config.yaml
train_examples: 78125
time_shift_ms: 100
hop_length: 160
input: "log_mel"
num_classes: 2
stem: "single"
am_softmax_margin: 0.3
beta1: 0.95
precondition_frequency: 50
max_steps: 7200
epochs: 5.9
lr_schedule: "cosine"
adamw_weight_decay_other_params: 0.05
Rows from block 9, named by matrix and row number. Rows with one number belong to one channel. Each number is 128 + 32 x the weight over its row's rms, rounded and kept within 0 to 255. All counts start at 0. Numbers have three digits each. After the name is the row's rms in percent of the matrix's.
# filt: filter width-5 conv, dilation 16 (model.blocks.9.filt.weight, 384x384x5), inputs 258-300, a 5 kernel for each
# gate: gate width-5 conv, dilation 16 (model.blocks.9.gate.weight, 384x384x5), inputs 258-300, a 5 kernel for each
filt.127 096:164137085131085216194097113124094125130156116093108100123149149121139120157141078172096148083122136147128155128105136144120094089080167139215126115095120105082138171164104178163125035076153128169169119114143146125147104161098155111105075146055154156150078216107094103157152119173136130172089127085057170097104143143146127144120104083077095184172097085087142063170107100114161111189193041094116147123072062140069034164195112107104133132170071109169098061165100103168140154129117154108139103137183156075090218085110148182171133098138119095113138129071137156104110133136157100090153109159105112128162122104151120084079131136119130111118121192111081
gate.127 099:103166151109140141107093121141088079168167176114141115173019084126090118122142076137169165057114154210170152123133140050156109137122111127186103150123120147029172175184196128091111136118143177090147143106142108144095090091153149073090116159093140193133110163169156166096171123079144102175085088169144076130154091151122125071098165121144158104100107112094077115114145088099128075143159085112058136103151111109106064153162134111150122116100125138093128126170128122075140149108150108134162090212129128086150137101063088154115127161129133110238160156146168130125087155118127136127135106123113143199156105134124108097080101135102085141104192130152112
filt.128 093:160135148122121163173104137124145148214112138128160089159133096127156103065129183098099130154180070116117124099068123178115116163160147109114180115139118188132165162143084092066095110158113187134126116081171110084104103050112104185121131094166139147127142129105165124124090132154145134111158159137160135129211121150098080174172140133117104190125115074144104209156125123149099190087156108144075142131185115096105147012125100120153187100120157084146122113146103119123161163137065114123120102147160120210161094121115139154171153146149151160141147118132193048191089077136142143145124116146150176114107104125142207145109154093087164140086134091121085
gate.128 093:158130105183131150155103122136106146162112167195113036146102121132130112150116134197124140129097117102125133153143123157074132142138142084135140145145117084131168138151204113025157097121086176116139168125147097115122149116118137139210104112094101143153122141123079150170131116169157089119085132108173138098205114182149108075133147131063088102118111176090114142152113108052142159174166154140121167127062200089112150111131118100145178186176137058083129085120117157143127100130113161119146096132164117122124129109177120169082079171147115110127109105171134076120116130046138096126112123145079161098122107125117130158138117088190206146128111166100095
filt.129 097:060103138125103056145198106142083099062085125125081195146141193094130118144124138109182183151059076132077092132119148110123062213125103140206127116119178163114132156058112100117140125175138138145095151169099136095101090126110130106177142135121128116161107136150094160088089168156097108072143145216093165117101097105194149159192142116172183103125184164056127177082090156113200091142133115147126116141099141115130084156169091068155105146137147088088152170071145146124178160128130147162111078155160115159125118201120187129132092099132143127107133090185141107090101131189088121044061113139109113111097122141072131078120112166143103154139149190093142
gate.129 095:163138142110106134120094117128079128157132187124101103191112159114128066114149168145107159112078167092122115161106106204166175144123122185090096198137112198098135151203146118157199079189143159125117105158067140097169096088122183166152149132128082173165120135142102068168100184100162110061174174157180025115091116164178111111176157101167199149199061121151124140114158117154153143124061161175118138141080151137093148121125097103176152121085176109114191123090134126135089118129132143094090098157204132130164165091115087102154085150121142089103113177135154148094123108131150138127104173144155101153140150142157125139161119160156095114125096115180136
filt.130 100:113181125146126146131204034121126115121112158175137103154145112167153206169121107157138151128099204101154129102108181096151155161069105120135127086144102079144118190084155102155112104162113143095138107110146140105182195119099141110061156081153100188135088125113145088160125134123113144137198147084099130212116105151140110157119072155088132170134091163109091115111096103096210140130123118107101156141140076126149150104121161118093103141124156210129123110172137137191126137153110127093171084156073136148113142132106116091147092125139142155136069119111203152099124150138202159119190096135102149092085123120146181158132126071093146130125079092127191
gate.130 099:126125142196102077058131107137091108105150140164112171082122085147116190125110150091131140122133099110182138156097134126153073113122112065128146165115095125173182184102129137120108117167157094094136041146156125128170117124084118167159116085099154102138124138092132109116123068146145169182125140126197119105139116130121122105182103157179063106131144089121169146082167097123068095111142130081091184130074124149096144111112099162140090090108121114105106170180143143115044197091121108152064203105107139098168173179078137077164096099136115152125113155119201152203105139134102167130109087169126169135103101088094150108115153149125147101129104129181097
filt.131 093:153133124214180203111134109085077129151118180130097164105148183152121129139105145098173162118156191140095132147173066137126095195146079181132177105123165147171118091135114108046163096127118127168130121123158125107067124130126075179103124155122197186064145173140095126144112126152196101150161107090158116121129121124126131152153171071080169118091061119138137087099134154135122161126130158128172086199144125106180165147046102126111070151127073141188165091169105132103131155117135189113117142154177101142124138100107091137079088094121180137111144124123112109154117109142121107114203118151142129149151136146145094114105114161180117123114165143108137
gate.131 092:162134123056138118145066119145126101151117133119123138092156120136124116089144155099117186128109134139154084102114157090146142155192109124100082110124145136167109086158104150172149102152105084103158130170166087140132182140122182088123159077137088168153114088163130122109149129149133116108113153146138111170105150106121095177135136111139157112081153112144085085123171045154088169132133118099120150163129080125191084162103144094135153125118155056143162139110122108122129107077158095116127068142172115152099083104136198095137144138176050115089105120119081100108098146117172132119110046143114128082161126186145149156110152161139111098135163109156086
filt.132 094:174100137081135143072099174164127167173104194127155088156110137115129150135153132123132116088121119187126130116145172158180101047088105119135059198159093132117044153165174188114131171154142193142144201129167180186159100111125142116129163150096118107117117140132139163064136168105155119075148058157147131070141140110166156123089142118135102152222133105150109148117150179124099088117182133131153069191129137139122146107154112112157100135207118197124192159137107144132182165118153087146149132130141137108160084092135162095177089164110112093109170144089156138112081090109116112125055114208098170157153142110083114155137149140118132105157115143154112
gate.132 101:158134077132175090137103101120127159169179125146092066179131164121088163139105117178138095045091169110088123112079095130154130150049124146150114139145122159170101111100110155177106136130101160078137114162089159128113186176172150111097101089121189165143147096101115115096138179062144155135127129119163140077097147085107110089085168063076112145115104053133129138100117163147106107154092081068122107154139093115090110124165143062147181101134119085071105103129212125123138101106099162154138161096151122148146132065103110120141123132127157075103130165148097161156096143145097125142166165160131136171104197148150120150120165103100099082099092141155121
filt.133 095:103128164158162199095129141158116154120151122121047161116182122137133150086132098114134118121197155105106126142165121107138155093127176103150114118165125136126125108136158089107110122124065084154108156140128155143073207088151162147169081135193057115127175143149158124102158153138116110094116079141133118105144159169128155119090127090139140128120116078165152119147150071054101157155096226087154119103153142161080090151111180080151149114130115083119102154076189117088157079146177084160092143101130115099092161144103201059186106135151129105155113161127143133129127135097134073084165063136163138156141150127072160119146163164108154106166149077124091
gate.133 096:155070125049167129135150096136148116110141090104185131130113131158076111170161104157129109148154100062138123113181139128107165123137102126119110164156095105135123128132070147121156077164117099160161104129162072197155142094138105148114110095159149127149101091127191145132145041163104167119108117134179123159157097134121065159134091158111083138150117114097124164160127121132154143099200109110140135119067183138135064104122130122148059102096149159162070101163100128063129140077041138128089141136120142138084153173167106114182178158142125125156153123134112090105095098149123162124100144100158117174100114078178073138137130091075086143103089123199146
filt.134 097:126101139147171119142071130108085089184069152174129138143084124222209119109095090104130122131150142080143120124140128188072096131109123130142090123097168067157153149150116074148150128137153139146154119088184115137114155086092149132137120078109143105124084111107122024161118136085083092087115133152114106120104114109091085141156102139126160128135147178122093148163148149132103174084136162149153152133148096148150173098123078147200144218152169112151101112160140117117130141172177145089067195099132128120144137125187102163139121172062151132085108178110084141144110096111134131132110097121121175113145120134082129123137128127112137170111117087128133
gate.134 099:127085166140122143126168186067166155128099013103155145132134179132108159170086163102136121168163100140160179114077136169125106139165110133092150149083154130144148102127134112125103130115104174116211145128115150085116140132202187094149121065120096169115147144091121159120184095145153113173116083155137152091114137078159139072077152131094169081100136098125079097176137182183132103174180122124157140131120144089184066160056121098130141136158165153077144110129081096090108096104122077129102147106113157167173152157138147080111133113125178195113111125100106181152138149088116150185097155195073140162088172165116124140115102150113175160151168078146118
filt.135 108:138166120108085085147161128133096110114135169081152152179128139155086143107119131081131186137135170075152118079119114142139172180128091129212147139088138121168117164098155086102140143159119072122128150163079142147205204069162137133101136111101118157126093200128195099142164099152082104096130188114172103101135239127112168132118093145165061176094128165153137143166134100106128127083166089086114131116080156116157186122095138124078141203087117097168159146173083102160118093129135052160081120140140142090122115130122142164087134088130124092104140136093099122132153113094050098195120132128120156094117106122161137102164135146063195103137118116097156
gate.135 105:176137133166131096147152076071118122153092181175067090215191133113126211117158087106183148126107131122108104140170133204134183179132078115164107106118122209117127135113115097170130098140132158176196142152122117113156123136127115126147099111190116126165126139112119135142097113090069114163139098134132190176181056158117151114077162152174072103126153146106109093114124149151071134104181112126132154087120093116091058148147169189106153124157102072151085115093117149095124073106119126097097126156077132097147171087144087090136132140106203100095096085093146075116154146116119148086116150144110131147134103159079138141111142160116184159121137121143095
filt.136 103:145131150088104113117109106108106078153136140127117131091173096106157136089076144079153106112139074099129096098099065141095168108145136097124105121168130129148109149090137091133138091140135201173086104167155191120120167125118126128102187122104168147086143107178143062137117142116139116117125067135214129100073158075112177208110141125117098184069094048077134173110109097126137127089170125165126190132177172131075189100181157148138055052124149175163115127156126039147147139101164146150163166142151129076185100133106105164158101121170096131113157090083188104172073179043110132135087147153154133065175147135128151092160145166091129130119126114137144
gate.136 103:142106104120157078158081176125136145130153167173114099146112167125113127153193127144078161160131132066189131077145136167111110158110182148129171129146142145174099104100127172133104122136132107150142094099065171117082115164103115146148161134117159138129149103145120112110121121060086156131125144067124142136153159140124058149124132125135088080120203104164107173109126188163127109048137046124145060102146141144074070124160139120152143108082111112101088127093150160095124136068174095138139167093132132114089163106097137104041130098157086077130173150172062168110164114114115128105117098119157150091170119128150107143111111133068129092129149150140117
filt.137 100:174098101068078109095168120137109133203167149171096156147177105148172130146165130119207034117179059165079127202118152109126143124108135117102145101076101118108130120141126121091162145133126129066133121128155114094105161082131070142080150112125157146149079120163120134156117103096116137139100122132098126067219087147118135132120131150105131132093149087085113114134154105079135136115140153103151130164149080120087161183113136098192125115092137032126176117163173156131127073110135108143142119158148124074094132145137091136116119126155164088171150109123170160132136157132133126120074164102091144168155090101159111169123153131127120100083152117152073
gate.137 098:055106114104171149068173106168109114153152102106119077103123144153097167062163080115058158127093178142141125071118156051145101177108127128163160221116142204072100141113024102139159194124202094106074144095161103129145063193127127110090159131122183066162121136189116125125139129156108198108151116104105137136124170189101071117134149141074111090116118107206200131151133159109134102149077173141091117127105141111116110160146096161114133121143122105152135155126133152149111220095149164129173098134076147163145174115081160129154121123086145128143142081162110156139074118138120126135175109142168100124130152102145156109119114118181121129117128134167162
filt.138 098:118123148151125165131124111128128187091178148102160142117174128131111134148152113121153161076133111144149138084111119133137068137121130053188194160176165159104109089106136152199128111138133100115135146138111168124095157145110154141109128065118092079138104162129179093117124161062079129099167144106160158128188168112114121118120143167131095183135116167115103118096123189120092134089199189139057113139169128141118097172070181107195148088116138106108105149042113095172157125137126163093120125109146085100080174143083109141103130082145113143096111155117098082130087112109129105125129147147110175150102180147109089100137135155078135077073125097121097
gate.138 097:118119146162135097080186093080075145136090160155131094128110154146102114116066138176108110162195093110131110146202145146134120158143156115125165122124129135115184134110150133134170157133155179139147112102219118086101072100171161110151127153133150126090086130142123133119122147099180105094116130110048137143138107126138100180129129085049083185160161152146093153169126133166100175113110129120116139084155092124165175118109139137099120136083154106155109179116133125165092114145036117168149080153128119076159125141135121093145139128103134098123061094132128102121168136102101131083104148125143133085138126137065205166083159136189140140093086129153112
filt.139 101:086177097152144139116058225184088175148140150113138139145121132130174093139118115125169102135121142072132103117138114144156169102114118163131136090109125187086121095111156117069199116126154146124134165147139160109170133174093162094181126152113183138145143075121158123121113170094084161070170119095126146167155115119056122150185140108158117026106086121117162097131106047211091064199123195165145109111132101129113131104151114074120055169172117096150091145167146146096158167151116097153124226090103039138126145134131122097127123081092099131166159192133145121140160126109122083135127143112114182167162044133165085147126126140101140083102103118148080
gate.139 103:104173146080135132126100124156136106138142152122138092123179128133164170117140159158130106112153080067147133123155143096124173150062125114092093160127115136113115136117097038113133109158128159096100110024136085150085210129159129121197092131122124180175156117099066113147135125144136119120156153118124073104181133095129083152049142104165114152084147096199153053071135107122143127115122185118111097106152157179109107123126181166127071163143085132175156106158086192118132115137093129101137135090162117206126130130109141171122140129078154103124107121097131171129143129108141062129112125137156118113144152152117131146112114112123188153084154055084118
filt.140 098:114143111118164149104106135134169099179154144091109171111171148099132139120210160144144114071069077083150107187130153113139140102112109138094151205135123160096102141118124148157148088130129145131157160174070164158124174126104142160138174060125174133087121124128116063158125119200103129110181084140126200107112138118114200178099182096081123084085109102115061108145162185080115131161149076115102131139124123107154114139152126139148137152158111106094103089092138142128107113160160081134096146137090092135193147099148146085165098142103140130100169103118165129145116117124124117127137111166152180119136207045142099124136128132112148118120136102133124
gate.140 098:124117141117140148116133088145071101156099119174071147100072117078163138130088176157158110122180099130118094168071108166079155136113153196156147096064079149165117087096070145180127131145099199156132114134118109115177128173153125155121201127099144172114138095119096091150178133123134109115156024102152091106148105108161108152181128159117153174144097114154151112089094167062199125091158080127136120124170113129085097189214097133141135142143088168134159128195153144092112116129178087081175143038082090156178043134111141089142148133070117147156097152083162137116124178141149100104093151123074148145104096137114132114164134089102129169105093139154103
filt.141 103:085125101148144108055149102135100088143139140085082159095174135155086122151112152068113197114165151154119104111124139141117151084139139123135184109162165108147143082073076098161108139121112117200087108123173139120121084068122129159082130135105095098104154082159143149078137059130134148102149191123114091100117112166140128173167091114118169101153149136053077155142143136078118110182158057151142103085142089124089129188118090157113165143142115129128132163113119157175127169132092119143133117185148126073111100221105117141132115149075131163076137136134102086198112192115097130122162131118130158185117121169115115158119109136120162134115125127173127
gate.141 098:122089152166182143215162073071074101097170148106128123147085116117116104175133145141114156186146178134184096119113177185134131145119123112206144106128127064174165100098100108149113113125157093107132106062106160161196082108120089120144147158126127147081139204102094105102173170174161130138096111079123139117122120066142131160080057111125162220157148152122094163119104148145125123212108115112092130125102136155094132121106112096112137155078123073091097144133128142169081120114143127144082150149132137127190111145171127169077137139109117095099143113058121129145116162091129084111110129094130115148149119121098148106109195138113108118148148019124151
filt.142 106:090177150101142185107144155141130111198148130161114154096147132120132098094108094161123106163144140102079067121116139130133149145115098109098153185154128092079104143159115088182082169183097077135104131078157164149123135112119165133106097160143118132140146154184138116141124111090095125120137089109071138125145133126152133150133136185127153110087139137124083139090122132186134156196131056135131124112119141175135146098118144153079134155145119146124189128075103181120105083153138127117134076123249131175174055183092142084130203061207147099142123097138134135134106134162163124132192079141180135119110187108143123121089124092167054135146119185080072
gate.142 106:152129167140116099098106152090078104105142150148088141084105124110117131113105153083182133185153138200151148170176132124085057150131089121120110120125100147088154106188115119115109163114114131138118148129123166095100114099119148096164100129141132180140146168093114182094191111108127120131132111163125133103123146160164121088173140158140143138092123114093154135155091151084110071147137049122194086188161158180133095119124097078130136131146126122138115174139162151065167174050174155138133108130104135129135105125133116119094150137171150125148148148114124114149130150173136120111097122164130138113140135106077173090199150132119186133169142118171141
filt.143 101:089156116060137129122174125166094131123143121179098165121103130095121102162114142140171118121103144157134103098128179155167101154072074092128049088146130099078147232138134112118084096172145086147115144117173082169182174119169104110173116148129156163106141088142147187086136066118091177128137095182115160103100134119121115080143069134129122169076076116169126137164081198180089157162141068201133108124101112181115162105108185129128117164083165114112146118156120088104152091166142174185053184126161123103148151112145075097144146157136153107093098139069174098117135116113109151147170008086095101153100129177131158147061160130096145121136146154104097
gate.143 101:108162060061186138115185162098133179114165108095144096127156078122070137061132189136132096124160163123106129094081165147114108100179088114134131070157160090110150076198145126144095195161099082146121112148110107087094142117119104148137136148126114131147089150124106090101155101109164157147108136140129113060111162205147075120155172107154069117202153097143117075120123126133167137139199184153143108136120135132101184127158107152132155131109094147173118094112095116076080151075110169109159103162150113114135143156120111136142118160148174171137174115190142075130116111095083122081132156152121123210081197144102139154097089153092114162136120154181165
filt.144 093:102172098092086086088066112178087104139145133178102051089101098106108080092070164103110145113103172111052114155137146122228150136099067129151104131149154151079110122129127156144166168135132067156136194211167115089080181095107149092186146095063143028120079103075129130141165056127183121113153127091117144136124126133116142194125116149167066194136151049073056131099149126125176203135153162126124109148129164117105164189112122112082130130173170129145121154111129122122189132097144097095109101132128158137105150166109118129106115131190125165163101106107116110061107164128106161097144126132117150053160158120115109122101174155181163062092059175106174
gate.144 091:167114086058094107159129179093121112116184105168101131136097111163148135104088104058113150145095173118087128145148149128186092130072097114148149092146180079179123113123160160128152140118107173120082116169126107103135075162138121073107135133080096148127081105129131103123134057153151110125091147164101145131130113146126085129171116100145104168114094087115117155096143133099132083230149161154104108108203136150160114129136112149075167136113144132077125131116143101100092107101124081170109084129080159159101170123109134106135101201131081106061131124114167142128099139097133101125136163115091087133117098096170122142149108098152172139126104120163126
filt.145 095:140100125045151181090101121122108171090129124164176181167120107138151153151097096155130089064154137168102132136182131092125156136133133079095106126197115102137112142178076135143106147117195114151106125098110121161130163124142135096156176134143169136128082094111079142146118051157110140138169191095137159132098149099104119155138095089112136138125114148108143163114120146134164131162111136132115137165091145220070191080101146133128163091137100084096131105163088161104160112128158150099155119116153162084114094146089197115119143165082141158176130067067145119132102104155144128103166128103101088150128079149141121145148132155145100108126140105155142
gate.145 099:161145135122135171120132153038078140120111160116142092126109137164165134154139048146162161151124165107122108201177172110102133132131146181119112158156097216112077190114110182091163091117113146109153086122106106072054082163090106105114118148113209077102144089135134110126111132163114102110106155139113115139088156150156095193205145098125119129153087123156108177129151089112123138092162112115157125173120168141054102128158117096118161108145169103060057096100143102131148082128164149115104097175122167109141157136133064147136120146161054160131169142074129159083152120153092105142079129121165166150083141157087107126135162107131101182171108124101139
filt.146 106:138164159165153192120117118127102150170072135083139098127146142136106099146114180072164082145111134148142136126108191162083133160144152113138137088089125183136131131136144123122129143159083098121157129093133124129148154092137121174081124110103101142142119128174159060156168131073165134167094089091122088076136123084105126141145118124117188150097076111087107048207125099096136108146154097130107130177120067149083115202114119155146166121126129113064142165130137105150110141049158142078065116130130119061105120095169098168130151092118189196105118108176088141186152095113180087124103156079162202110149120092163119099096141194145181077186154160092138
gate.146 104:154114123086163101139136046157110110123159071121153139125092123163114223100165094193126114131107086154147091112051135141160072107113142104141112134128138113178110127181129187077161112143032171132138104123099164164097140117165109136090091133143164134137106167076180137114127083144096146145101139121119091054149123164150134169137127146153119147187144161116152186111094079150115200095127143104116173087133105139152143095112103174178168078094142119089130144151149119122160133091189140087117103088143090188104118156109124149121138134216118097097136162121136136111162143151088129115115146168110160142134161196161178188077119136157151141151145152112137
filt.147 091:139178071132192066090078136117205149086136139163140094205126170148154130105135187161134095101135112136124106086072119083075074129154202065133143121132177118107115106150142092124047105185073224098108139167147080084131132057182119107127166145130123103115170107134102106089105120108119160113110126137120065113097110131128132143085126104049122210100062074106240185107147107099094163145098138146116054109130141158067168088181136133168107074188142150122109119110108164107117135134106116093124152185222125185087148163099128074150160075150117126109107128160111108120165139115116139131173108169088138161135081079170182099141107158135120135143097123139136
gate.147 094:142132124135135119118128153160155145118145102130164131117164088146167113096118146092135089091144133144137155106091212162124122102094129145151162098193162097057031109050079192106109117170127128102103078150161145128097117159140133128187108112123092108113179111144150104043127104103085176114126112117117166099077071152144130117080135145124119133144145158113166142115146105137144157079160189115146179149103149094114153111121093083145172157063132120138102141119110107179136130167136134089111090108146158173176123089095143158100216118148125160120115136148085108100124120115160119145167152148087166192132134152155118082101121139153127114144148131124113
filt.148 102:154093160146133142142135093110167096051065168115149096072136183098129108150145159157172100109123077098099163126120142083154099104152152132167132126090109135232111108070118158097104135086117118108050136139132137134098098164109170121135065163151157121102127111139134152126162106086129117089126191062165167160139143151160095157083128117111143197157147065158103167100086140126179147089085171151172126104095160151144156098115156163169109135148187115130188120121077135164139114172135184091127130132147111141123116171089153131181100094165125123172086133161125148142136149104110154104072101185121137093121109120101079137108156112153153125121029183101127
gate.148 102:124173170067161117095073163160083121135164094149150125117130167143064112088071157193112138122088127132101106126148138148170120138110172109118140071135168125134116140136115143120164125162141129136137169097094109098067116167093112077096104158171064105117086143171028140135165134137105121080179153086128163124191127188172125166077135144135168050187103172055129102144138089167062136102142148149111225135214109154126158136119130140137130106125114096075139151199129157164125151200145103119163107125043084158113120111126123128124180110127128157120119063153080136172092133182091146083189139224147071170151109099108125164097129072134092168082130136071176
filt.149 099:080183122133083173136114075143172105104124121084103160156087136161118142090124117158116098154133130142170090076053133155137112105076147133156112123076150152048143091111164128112109133136124208120182170057110141100168097174127096110118086169154078176097155116170178089083115110180080168103149146136129104130150122135139100177124124167170131148147109095150106140145146130187095128142130140170095080129156127133103063117146152149073144148132164105154147161097109116138126079127056133168157070146111110160110145089140094105077141201039080194075079098125162115088129108123142094137127101167095087096139114098124073096156139074165109135090127132071135
gate.149 097:120189042071139139119104099104203109160078105091154154124104097126105182184068157109129105097093153122110102161093126102100126113148144126133136094126139162124105168112143184136126061136175124165122130120095128131072162136157103108162151122105149148143140151137136099150133177109154135079093124104129138118163107125104161070150139159077095088122130056150129166131188081127074136136139175156161091116143147146111110103121135080123172126134098148090157112168126141184129174161140103123135124198122143157166093148163090101175071152078160111148150056082127070107129120119141115175113082150067112129107109135114113091149144130124136120121118130154091
filt.150 102:130116126133148083150176149182129137108166123133162103136132089150136117130097131079137140155121139140077092134054189103129098139162155109155105086107144128117164100167116165110108117123147157079121129146096139123164102132172151123168137120168110158143144020141156118115143144160160138132194139119094174135095105164117119124075123122184121133134130137173177180160171050126177078115157140170181150138124151160114146152083122151148163047189111129125151135098088115123153120074098168155122111083122119137114073112062117158110116139076118097096141183093143195125077167120160137171106118061066134085160109115091115133066095167135085201163086117094091
gate.150 103:124139204156156171150171110123132108172140159138085100125067094184167110082148039137135081132123197154106136125118057147202097117174091120090083076147099125075104084127105143125151140165150158092141110119136098117165100094126145090168137114123102165122170103126153124106094115069139122176091124131118147100122156117127157100140128159062119204194131152111168155094144151180124080094121085139133134136167136129123117089156087155072114136100169123078147132128099177133117109143134119172155146131119145153141113066135141156077097100178069114144082161082176117103154189155083178109103086122117173175138173084159125153092128135188083109104091124194100
filt.151 101:144130176162111110153205169072154041092091119162144112124102110172132120099155091140112140091183113103135083143176089201141156174117123125123143134059104109131150115108105131116144113145142104131117153093124181071093150149124090083073167094149146078092110153131148068176090164165157061092107100087143164105113138142136118142094126125149120091150104111144126072143146089140152134148196106113172138095126096084138151182120091100147103175148131209132143138118150106154109087174117108089194158146158100126146176133125115175120144167093162105155140174117133132095200094140169167143171179130136136132174164125151101096160115113122114156165089177162179
gate.151 106:085141207114164166163134162104138069126124128128123137155077147096103108153134137108164159131090180095103104169141069203145124206103130140068131124135120152155114144155118072187129127158113091111164126091120133143118129109121123131089151070099130076148178092104202162070179089122127146117114141157081102176117086057129125150092111111112070135142146123131112115141170153109173137104113140116111119102108121093087133172144163114136052079117095124129151147098156119121118136147120116148110106056141098141123207156215081105135137092134159135139161157134114124151116145125208161140091130160113126124142130162102182108168110135123157200136078124117118
filt.152 101:211084129123149125088123160087082133151152143089142127141166124108123145070097158157116108135146073158104097126098078115116149156102110143103113151142170122127108161099149115087087139141151114073156084136122094157087067139126159099179097144109143162074146085177103142094089088143130103136112098116113127159129082164137105119162071134118176110153170124074077140142118136173115122167122131133141092154095097150166121122100090140105137133105116142137105140126119231113140139094162091129167218112071067185085117184098120108153138148033146116179078149097187148118144126115147046113127107154105194083138106108109108099118062108158101046140189100124202
gate.152 094:137152119150133107082098131120127151137127113180131101049182121146141115080079145132146154084097107134104166132152135133145168151107121151168166112130143112093118077105207094152068142050114104062132159145135128127130097159172077087131068128111119131162123161095152124080107123133152174062079096131219129161121118139081141186181115144159094070190127078098187130139109100188125135126152145098086107152080143152089090131132087114144132090146084211150134082103132114130100106155145103120168122159108120147155204132128130175164117101198159151146031144181143150126079163105189131101136130177173126113114112127070171108169126136130140123133097129090140
filt.153 100:089126213128110163156151068183154062101075114160062119127111105109151139136133117102165089144140135103118138122108169100127151152126124104138096120158129127091113105105098159097136141113130105166118189063170132097100108150194151078120129126080107097213177138137134187100156104123137122147164145111107115133135157151123147126117115087076149109126177137091072095096104140090163126120118117167117108105103140098091063139094095126163155136124083143037107094117131143176140115128162065156148138131033137100075100065183148146177166122053091165150129162158067145067160120146072134154185142105147102104116169140096148102083107141099160098079123172162137
gate.153 104:135117158127121081161081133108185160178148113102104141102103174116152115114159141095114145091134110123080160152160134135138071153089170161203139167117123172110143100153090153145162121176126089122092096121190095199114161128105152103119143135186161045132135114141133137172132079111140123156077100176165137110126156126089148105160139122125139133166107118096077148088133097114116177144114105055138080172131072127142094218198174087088149122097135141132185108140119107142155051110101109093101094142073161137099118114166099184078095170163119140072165128087070151107099109147115211128177126076150141121116154134137149159093098164110149129113104122097102
filt.154 098:058085170119125177080136182138096114135141133141085171128132115056129123182150143139104199109100170076184178154136142104135117178133067142195176164162145126138115187150167166133102111097105145153065166120136145118108103173096185142111164115094094155107111103153120135118160103131190138125179179108132123090157061180123134152084157151108142090164102152078176134156128216123123147150136143086163102120151092125124124108115164131105174146143079167127104132120070100175106093097099159166133148172101101123127142136105101154128108133122105121104121177121118097144141096083082112101174096102148168084162048098178162114111141099130151123148120114159120
gate.154 099:108122113078103142156067192233130110104195141183116121083107098111109127164145092116164095164077130172156131136137145118115180108088143115120079094113140189182149086133112075106118133101068169140093124100135131103178187161138149136108094110094143143092103161140154115045102139146124167154093129152142096164176184104086209135124117095132061074162129137108093161119078144049141114142126206153095097142146158139167133110108112100088210074152100169143117107132129117199111088157110156146102096158173145181116101136140055085095142141195142157102154103135087130163117045165106139116133119156110109084143154153049059128117109117147065152134130127167160
filt.155 105:107160110151158090118143106086134114168142032122074155098161110164139178148090157138095141148164096100080100117050165142109140129168179065071145130097114079163138172076141126125180085094171089156167113157152100135061134173125099131129130143104137125130125145135153048145121133082108177096129084157170115142135124139134112101108106130094145101109102166159164186154160113089122132122142128136125095069176107131102109169133176129162179129146116095159032099109132147094077159159137082208124112151127111082124094112144119160101087186125019126087117156131114109115159069124140173136194140115115136087117037154142113106155134184143157110109079145134084
gate.155 103:113071147167104098097085080127105199150120090140141104163147137083117114164114171121140094098097099119145170123152141105105114146185143119133090178136093151079097097111143062140152081154160077144180122127122134174112171123150158126167094147133116118116163101078161105140190144116098125093108146127077057093105149090151112195136135140208112066166129147179113115146122125132148166141154149070103109169112072157185068083103106106152114129080102196151123127130078127142130127144217091171149073178093120159156129119113114185132149098096088161173035116233108097120066107139173101121161118160166083121118055089119147142122162094135166189124086110089140
filt.156 095:049114172088159124073179122139138123162078161115130123090137149133098184096150169160130109135161138142151142071079139124149108142180111117172061141137120080112139096139134124103140139161174168127147135161139034126118087106122132157156085102163125188133197115131128136093132077148114108142141170097129140166238127125116136161140124143137142173122106097106143157177113168173166167111145116116120078101157090156157196106172120134120145139106146134154081076067146181076123138084111151089073094170126107112091054195066109133143108167078121116158150137133149115143130165122118142106080094153116187154100109091141226147153135140120172063099148138134114
gate.156 091:126134117126098127147143160173161122188139108146154115111085106120120115105131193126124101157175133172088109128134096120112172094153109133117132173156132134143122156185203103137103123125115106148125143144163100156176195137164131130158155089150201091142106112155150168114059135174095078139091160065160146121136119111106057090143165080174050114083079096121142097096106137108115114155139165101174100082176171166111101163166151153090130123160150113117149071127091175120149117191071149143173088093139111125102164092139124080140117145127126174111079114122172175142091159085141121118080129149126126136064154149115153149139182147060169114103135121087114
filt.157 106:169113026130158097090181113121116157154151075129129139083121108096098111143137156114176162104099126116217115130130167141108100161159142083124138137080116077147143119122117168112148101136117186093099082105148087185110128163107108154072167100114121134167171137135137152071064108136180118121141131122140099069127126108168100100102112098137119130135105134119172181128120147093184169124087133141139116158104118125121180083151166105103138109119180124116128098168113117081122149112090119058148143129101133210087134117182130127104115092158184080137140083186123096179097114177104120121057183112163086092106097071157162146107131132066131131110112107140173
gate.157 105:145144141132154131072155151162085089146157107167080137130117106107219181174140087142191209091133110132177074173191122071130104109134135122139119159175111111114125164120131154145105106096108161142127100157148180142137101131082149124160075144117155139087151142105138127116073084162128154117124114190091103109149111081102194119151113151161151137112146118106181182116151123080082115151062155171136081118108155138123123136119119111079126141166111087183133115128157080157144142125158158112103115146183154155089157116061117082109058087169096170149089122130087146065143155117153141164130112056136116085068070138093145132141164153095128190150058084162108
filt.158 101:126138072067111147187116069205089108133124108122096155178122143147129131143116100155109140129139069106165124089161149133135179228112153124089152113211085132178169103189130152139171095107106144101159087081145133087101153057126093132122120096149082176158143131130166090133142147143148059132126155113112120173131084130165140079115206117069040172104124130130108067082152127129116141129058092081100154154101158158087121181172172160152097103132106121102114121131096114141154182091096073130174177165151175106147190110122112139126158103059154047181093137079073161114127185083107112109088114119078095139096136074119161165099150134139187061118095102125157
gate.158 101:125097130052152113108138153127135128109125145115154162139120188150095158118104139169109120080177163170165071107119178145204125156139183156129141051164120083129126150177088096202124148140119119129118118142110032127085138144138145119127100117204147152141173106060174143148141159141107057136211142126112149118108133152142196161078112146105119152189131108132165109169132082136138172150109148076104125078133114111127133123151168110142112129158131120061134107186137129059128087106096065110139255118142141160137129171134171101158122130192138091163155184141074077177139132147179113147131096143143117166108164151188105133060149091154149053143137163071178